{
  "model": "masked image model",
  "dataset": "reaction-diffusion patterns (Gray-Scott)",
  "train_examples": 95000,
  "method": "simmim",
  "loss": "l1",
  "arch": "densenet",
  "activation": "relu",
  "stem": "single",
  "lr": 0.0036,
  "beta1": 0.9,
  "beta2": 0.99,
  "batch_size": 384,
  "lr_schedule": "constant",
  "warmup_steps": 190,
  "weight_decay": 0.1
}
Rows from block 22 of a small masked image model, named by matrix and row number. Each number is 128 + 32 x the weight over its row's rms, rounded and kept within 0 to 255. All counts start at 0.
After each channel's rows are labels from the 100 images, of 14848, where the channel reaches its highest value: "responds to" is what is common among them. Only what is clearly more common there than usual is listed. The data: reaction-diffusion patterns (Gray-Scott). In brackets: how many of the 100.
# conv1: bottleneck pointwise conv (model.blocks.24.conv1.weight, 160x592x1x1), inputs 480-539

conv1.86 [146 125 132 156 121 155 126  84 125  75 122 133 103 144 175  97 101 156 129 175  95 154 120  60 103  37 162 105 119 204 205 162 155 129  99 177  86 121 124 149 107  82 134 128 167  92 124 134 151 132  73 114 135 126 134 136  92 131  82  57]
responds to: embossed (66); stretched (51); feed 0.062 kill 0.061 (31); feed 0.078 kill 0.061 (30)

conv1.82 [ 96 119  83 185 136  99 136 147 114 124  99 140 191 148 155 147 133 123 156  85 185 134 154 124 177 143 114 146 107  94 117 117 135 176 163 134 137 119 150 174 144 144  86 163 101 117 151  98 124 127 163 184 151 110 115  97  82 107 159  60]
responds to: feed 0.078 kill 0.061 (46)

conv1.72 [ 96 104 180 190 100 109  71 167  85 185 124  73 165 151 159 142 167 140 163 119 212 152 145 139 129 132  84 122  81  57 155 145 198 129 119 135 153 174 115 181 164  81 156 124  69 115  97  99 113 107 115 111 109 119  89 167 136  98 140 113]
responds to: stretched (53); pastel (36); feed 0.058 kill 0.065 (33)

conv1.158 [108 152 145 180 110 139 145 144  94 146 138 135 212 116  76 109  65 157 153  73 155 137 186  96 135 160 111 107 113 128 116  90 169   0 100 134 157 129 179  99 162   0 119 118 116 132 142 221 152 164 185 122   0  93  55 147 152  74 114 147]
responds to: grey (58)

conv1.20 [107 169 155 174  91 135 121 120  87 158 155 127 160 161 128 151 142 112 177 109 202 146 173 144 198 164 129 105 107 113 161 115 104 142  94 119 129 162 136 124  94 144 161 138 133 118 153 160 115 139 161 158 132 130 131 114 118 116  95 100]
responds to: feed 0.078 kill 0.061 (38)

conv1.10 [118 131 117 152  90  71 103 124 168 143 137 124 123 143 101 141 161 150 151 128 190 162 134 113 167 159 100  72  87 120 148 111 137 157 115 109 157 170 160 121 147 119 148 132 126 115 166 161 136 125 128 192 142 109 153 143 115 108 124  88]
responds to: embossed (71); stretched (53); feed 0.078 kill 0.061 (43); vivid (38)

conv1.151 [118 155 163 139 106 110  63 120 155 144 117 155 150 233 156 172 140 115 157  83 150 123 111 139 118 130 149 129 144 151 118 106 145 121 163 102 139 118 136 210  61 144 111 164 128 121 157 161 111 154 149 135 103  69 120 130 102 182 163  45]
responds to: pastel (41)

conv1.109 [ 94 108 118 127 105  95 117 119 117  80 131 139 114 128 118 121 137  92 170 132 165 144 131  82 139 161 115  87  80  91 154 128 128 154  99 154 132 110 141 129 129 126 136 123 131 106 155 131  99 123 169 168 168 163 131 114 115  92  61 136]
responds to: feed 0.078 kill 0.061 (63); feed 0.058 kill 0.065 (25)

conv1.127 [131 184 147 178 135  81 154 147  71 140 108 160 181 137 154  87 147 155 153 101 125 105 148 105  63 161 132 124 101 119 165  82  89 168 100 156 102  94 110 146 141 133 126 142  46   4 179 149 129 122 173 175 162 205 102 126  96 142 102 154]
responds to: grey (42)

conv1.117 [158 138 112 176  97 150 133 138  76 151 133 158 148  83 125 117 135 101 164 147 221 135 173 181 185 126 129 145 133 121 150 131 116 126  84 160 112 146 109 126 142 168 113 137 113 118 123 128 113 163 196 110 125 125  83 106  95 145 110 126]
responds to: pastel (33)

conv1.101 [122 145 119 173 144  76 111 146 147 133  97 134 149  53 113 111  89 125 102 117 131 149 107 120 152 122 107 106 104 142 120 137  67 118  92  81 143 149 153  69 100 100 114 143 126 203 124 114 131 195 102 129  75 117 122 113 182 113 133  57]
responds to: pastel (48); feed 0.078 kill 0.061 (34); feed 0.058 kill 0.065 (30)

conv1.16 [120  96 171 148  87 118 182 167  74 152 153 116 195 129 156 166 157 124 114  45 223 154 129 164 161 124 139 113  81  76 181 161 161 184 117 156 109 166 179 120 176 163 135 135 124 166 102  39 150  96 196 114 170 136 104 191  96   0 116 170]
responds to: feed 0.062 kill 0.061 (40); feed 0.078 kill 0.061 (34)

conv1.136 [129  62  94 123 199 229 168 128 115  91 130 130  84  63   0  42  75 121 128 139 104 158 103 176 128  44 115 177 156 144 181   5  49 126 128 152 129  99  89  93  69 132  87  99 183 150 132 102 128  89 102  89 131 100 101 130 134 174 100 133]
responds to: vivid (62)

conv1.13 [131 115  75 120 111 134 151 130 109  71 102  97 152 144 197 108  79 132 114 127 131 130  78 118 119 122 106 112  98 145 177 186 183  96 131  95  98 150 125 154 136  90 125 155 125 125 118  91 168  97 146  86  80  66 141 153  49  87  66 113]
responds to: stretched (58); feed 0.078 kill 0.061 (36)

conv1.27 [137  75 110  67 113 145 129  91  92  84 112  91 161 131 136 170 161 123 173 124 134 143 120 110 104 129  37 116 121 104 174 110 117 141  63  50 154 172 115  66  40 169 157  38 202 175 170 136 122 142 124  69 142  93  77 164 119  83 144 128]
responds to: embossed (70); grey (47)

conv1.81 [ 69  85 166 100 126 140  54 159  80 138  99  73  86 166 143 143 166  10 144 104  77 141 132 158  80 126   0 108 105 119 185 141 136 127 145  71 144 103  82 108  95 129  79  90 212 125 162 117 143 132  99 106 147 109 145  82 126 156 112 141]
responds to: grey (49); feed 0.078 kill 0.061 (37); feed 0.058 kill 0.065 (27)

conv1.95 [175  97 162 134 106 126 182 202  93 171  61 112 180 187 138  15 126 109 164  81  85  98 132 155 152 141 108 147 178  49  45  92 130 115 183 173 111 137 122 149 153 136  49 126 114 151 140 120  66  39  74 155 100 143 118  81 142 126 152 155]
responds to: vivid (56); feed 0.078 kill 0.061 (48); feed 0.018 kill 0.051 (28)

conv1.115 [154 199 109 139 142 103 151 104 160 120 155 167  97 165 120 155 132 118 115 139 126 109 178 100 177 128 141 125 182  78  96 134 120 138  89 178  93 166 134 156 148 124 157  48  24 152 146 119 142  69 101 122 147  97 157 115 150 139 129  99]
responds to: embossed (65); feed 0.078 kill 0.061 (56)

conv1.83 [134  45 167 130 107 128 121 135 100  60  99 137 118 131 123 113 138 129  99 158  79 113 132 119  90 107  90 112 133 125  87 132  40 202 119 186 110 144  33  93 105 149 165 112 138  41 167 116 129 142 137 138 152 151 116 102 192  86  97 190]
responds to: embossed (75); palette: vivid (37); feed 0.078 kill 0.061 (34); feed 0.058 kill 0.065 (30)

conv1.159 [171  44 123  88  51 129 132  79 177 134  78 138  82 195 132  66 142 253 119 159 102 115  30 138  65 143 153 119 118 133  90 119 122 120   0 130  69 153 108 106 143 124 191 100 116 151 137 100 172 116  90 129 147 139 147 112  85  55  77 158]
responds to: embossed (91); feed 0.078 kill 0.061 (41)

conv1.37 [ 95 114  96 127 109  83  83 119 147 140  28 148 201  65  96 165 192 126 128 140 199 112 142 116 183 151  56  61  60 119  47 105 188 150 132 105 147 147 134 143 217 158 109 165 116  99 109 119 100 222  96 106 117 127  92 135 145  74 106  59]
responds to: pastel (58)

conv1.98 [ 96 156 142  90  67  43 130 126 138 105 121 122 155 162 122 149 134 153 129 135 186 142  99  63 124 169 126  58  72 117 102  83 109 130  95  91 131 140 130 132  91 101 175  98 110 134 169 183 166 121 154 146 146 126 157 135 107  82  57 162]
responds to: warm (39)

conv1.25 [177 134 154 154 123 158 145 136 116 188 122 143 136 106 116  86 155 100 136  91 133 114 135 170 139 107 111 163 141 102 158 134 122 129  63 163  98 187 134 161 141 142 122 121 105 143 157 142  98 145 115 132 102 138  71  91 146 134 158 146]
responds to: embossed (97); stretched (59); cool (42)

conv1.111 [ 93  97 132 151 138  80  33 143  98 169 139 101 156 143  86  55  96  90 129 133 129 161 122 127 129 144 102  93  85 215 108  83  45 138  68  95 105 129 107  54  86 154 133  72  49 151  84 113 125  99 164 148 179 108  87 148 118  76 113  61]
responds to: pastel (51); feed 0.018 kill 0.051 (35); feed 0.078 kill 0.061 (27)

conv1.63 [ 90 123 124 128 130  84 149 133 136 164 107 106 100 135 120 143 127  85 151  64  49 153 100  73  99 107 143 119 109 140  93  94 157  61  90  81 174 176 174 107 166 100 129 116  86 103  72 198 154 255 117  72 138  87  78 140 155 127  78  88]
responds to: feed 0.03 kill 0.062 (25)

conv1.93 [101 152 123 178 191 153 136 101 117 138   0 159 216  99 115 170 183  85 140 145 153  87 144 124 163 150  59 197 124  90  85 106 134 177 179  55 129 100 133 146 170 148  97 159 128 112 172 173 117 243  84 222 114 144 110  62 118 122 124 111]
responds to: embossed (97); pastel (43); palette: vivid (34); feed 0.054 kill 0.062 (29)

conv1.33 [ 84 163 141 165  95  87 119 155 110 185 148 143 166 170  92 138 173 128 178 107 225 161 150 128 195 170 120 100  63 115 141 111 138 130 121 132 132 137 151 135 113 131 139 131 126 132 168 162  88 140 172 175 141 117 138 124 115  43  87 129]
responds to: feed 0.062 kill 0.061 (32)

conv1.6 [108 124  90 129 130 108 149 107  88 167 102 110 115  94 147 139 143 125 156  98 152 154 113 131 155 142  67 109 124 131 160 177 230 119  91 146 105 169 176  44 162  30 114 136 113 126  83 132 151 144 125 117 121 148 139 180 148  68 141 151]
responds to: stretched (56); vivid (50); feed 0.078 kill 0.061 (31); setting: feed 0.062 kill 0.061 (27)

conv1.122 [117  78 108  96  81  34  88  68 139  79  97 125 123  37 101 146 119 120 140 136  90 144  95 124 104  83 111 106  75 166  95 143  95 181  95  91 133 125 116  50  57 110 134 151 167  77 186 142 115 192 166 119 123 212 122  93 195 131  55 120]
responds to: pastel (51)

conv1.23 [148 116  90 106 162 101 174  99 143 108 115 134 155 120  47 120 134 171 143 150 154 131  94  99 150 132 159 176 151  91  82  13 110  92 159 161 117 167 121 102 205 174 176  78 104 134 102 126 186 122 157 110 134  82 106 234 141  79 108 169]
responds to: dark (42); feed 0.078 kill 0.061 (35); vivid (32)

conv1.138 [103 180 137 174 141 124 139 111  85 185  79  92 186 110 144 140 158 108 141 110 198 120 142 121 209 151  84  96 121 105 148 147 179 143 152 149 136 186 138 146 226 123 127 151 129 164 121 158 122 198  83 112 123  99 111 162 147  90 150 102]
responds to: grey (39); pastel (36); feed 0.078 kill 0.061 (25)

conv1.64 [126 149 168 129 100 121 199 139  46  88  70  24 109 183  98  48 106 102 132 149 122 118  65  50  99 154  96 116  94  73  70  51  75 109  79 107 125 135 181 137  90 152 120  92  91  74 142 147 147 106 131 134 113  92 140  54 155  66 119 157]
responds to: feed 0.078 kill 0.061 (40); vivid (35); feed 0.058 kill 0.065 (26)

conv1.78 [130 119 163 161  48 119 107  75  92 101  88 117 129 135 199 174 171 106 166 154 143 176 108 121 141 115 110  96 136 170 189 192 198 203  59  87 105 166 154  85  76 123  97 110 142 131  59  63 125 123 100 142 160 114 144 196 128  35 113 103]
responds to: stretched (53); feed 0.062 kill 0.061 (44)

conv1.15 [ 50 201 153 101 136 121  82  99  71 175  41 172 107  86  92 109 205  94 162 115 145 130 102 144 158 135  72 132 130 179 129  77 175 164 166  75 135  99 108 106 136 136  94 180 120 123  84 145  62 166 176 164 132  72  97 116 156 131 138  77]
responds to: pastel (42)

conv1.137 [ 90 124 131  86 121  84  88 153 132  80 124 141 187 125 157 203 162 125 146 104 146 162  79 155 125 180  98 117 107 116 161 154 116 117 115  58 100 166  85 138 103 114 164 110 185 177 145 146  87 163 129 122 119 133  79 170 106 142 138 119]
responds to: stretched (66); feed 0.037 kill 0.06 (29)

conv1.144 [107 124 140 190 118 131 116  89  63 171 139 114 124  99 125 144 104  82 207 131 179 171 167 143 215 139 115  98 135 113 133 125 166 169  69 166 101 178 177  97 139 168 171 167 137 139 113 149 114 168 117 143 153 106  96 151 107 163 112 100]
responds to: pastel (45); feed 0.078 kill 0.061 (30); feed 0.058 kill 0.065 (25)

conv1.47 [116  83  57  80 139 101 100  89 141 153  86  68  75  70 133 102  62  59 105 184  80 153 104 105 168  81  69  66  78 170 125 111 103 130  75 108 121 106  76  99  89  67 138 129 101 121  90  97 135 106  68 130  96 116 108 147 123 142 127 105]
responds to: feed 0.022 kill 0.051 (31); feed 0.018 kill 0.051 (30)

conv1.12 [156 152 157 162 103 156 117  97 101 146 138  98 192 163 102 163 132 119 171 139 203 152 184 181 196 120  90 162 154 123 102  82 123 146  72  86  40 141 122 132 110 129 179 133 125 132 141 144  93 121 205 116 133 146  98  68  98 119  47 129]
responds to: stretched (50); feed 0.054 kill 0.062 (26)

conv1.49 [ 69 144 159 184 140 121 146 142  89 175 133 131 229 156 105 172 148 123 165  93 206 140 163 150 208 145  94 127 121  67 139 130 161 134 102 150 105 153 172 153 159 121 149 164 137 118 136 125 102 162 150 143  99 117  97 130 131  74  75 110]
responds to: feed 0.054 kill 0.062 (28)

conv1.146 [121 134 124 149  98 121 102 149 149 113 128 130 118 139 123 132 143 130 154 114 155 161 136 121 133 160 123 127 125 133 151 138 135 126 136  98 148 115 118 122 123 104 139 136 118 139 161 176 124 131 130 138 102 117 142 102 131 137 150  93]
responds to: vivid (55); stretched (51); feed 0.078 kill 0.061 (50)

conv1.133 [139 118 139  77 134 150 159 140 139 114 111 173 103 103  65  78 112 165  97 122  91  56 126 134 120 128 119 150 163 120  66  64 144  76 147 128  88  80 113 177 158 189  83  80  71 169 125 169  50  85  83 145 107 102 121  90 162 113 158 158]
responds to: vivid (87)

conv1.154 [123 169 171 103 138 159  66 143  96  87 157 175 186 126  52 155 137 129 134 145 155 146 135  77 160 140 132 135  63 112  66 103 162  96 134  67 108  51  89 127 111  87 141  95 157 146 130 101 102 100 200 114 149 139  67  84 146  74 112 123]
responds to: feed 0.018 kill 0.051 (41); feed 0.078 kill 0.061 (33); pastel (33)

conv1.34 [ 56 127 142 132 159 116  99 151 113 121 130 140 155 126 159 156 208 105 130 158 184 136 133 111 138 128  87 137 133  99 166 147 196 217 195 157 166 130 147 143 114 117 157  90  92 122 146  94 163  90 115 162 101 126 133 212 109  99 140 130]
responds to: stretched (53); palette: vivid (39); feed 0.058 kill 0.065 (37); feed 0.078 kill 0.061 (35)

conv1.155 [144  86 155 113 181 198 137 117 157 124 152  76  57 127 119 130  85 166  73 195  69  78 129 128  71  61 139 149 191 100 134 128 166 124  69 143 116 140  89 109  92  87 165 131 131 175 106 106 112  65  87 103  74 106 154  71 117 139 106 122]
responds to: embossed (96); stretched (60); feed 0.078 kill 0.061 (41); feed 0.058 kill 0.065 (37)

conv1.116 [ 38 146 144 151 143 178 130 124  72 134 136 125 198 169  90 160 137 117 180 104 171 170 137 158 133 147 140 160 143 135 103  95  89 130  80  86  50 143 131 155  96  95 149 150 102 153 133 119  91 151 209 113 169  70 111  58 107  86  77 116]
responds to: stretched (49); vivid (44)

conv1.32 [109 116 133 161 133 109  42 162 136 157  75 118 122 134  95 152 164  67 153 146 175 162 178 136 170 125  64 117 134 106  26  89 142 131 107  94 142 138 151 192 169 128 149 153 112 136 103 140 126 106 156 133 109  77 117 129  90  89  53  92]
responds to: embossed (93); feed 0.078 kill 0.061 (37); feed 0.058 kill 0.065 (31)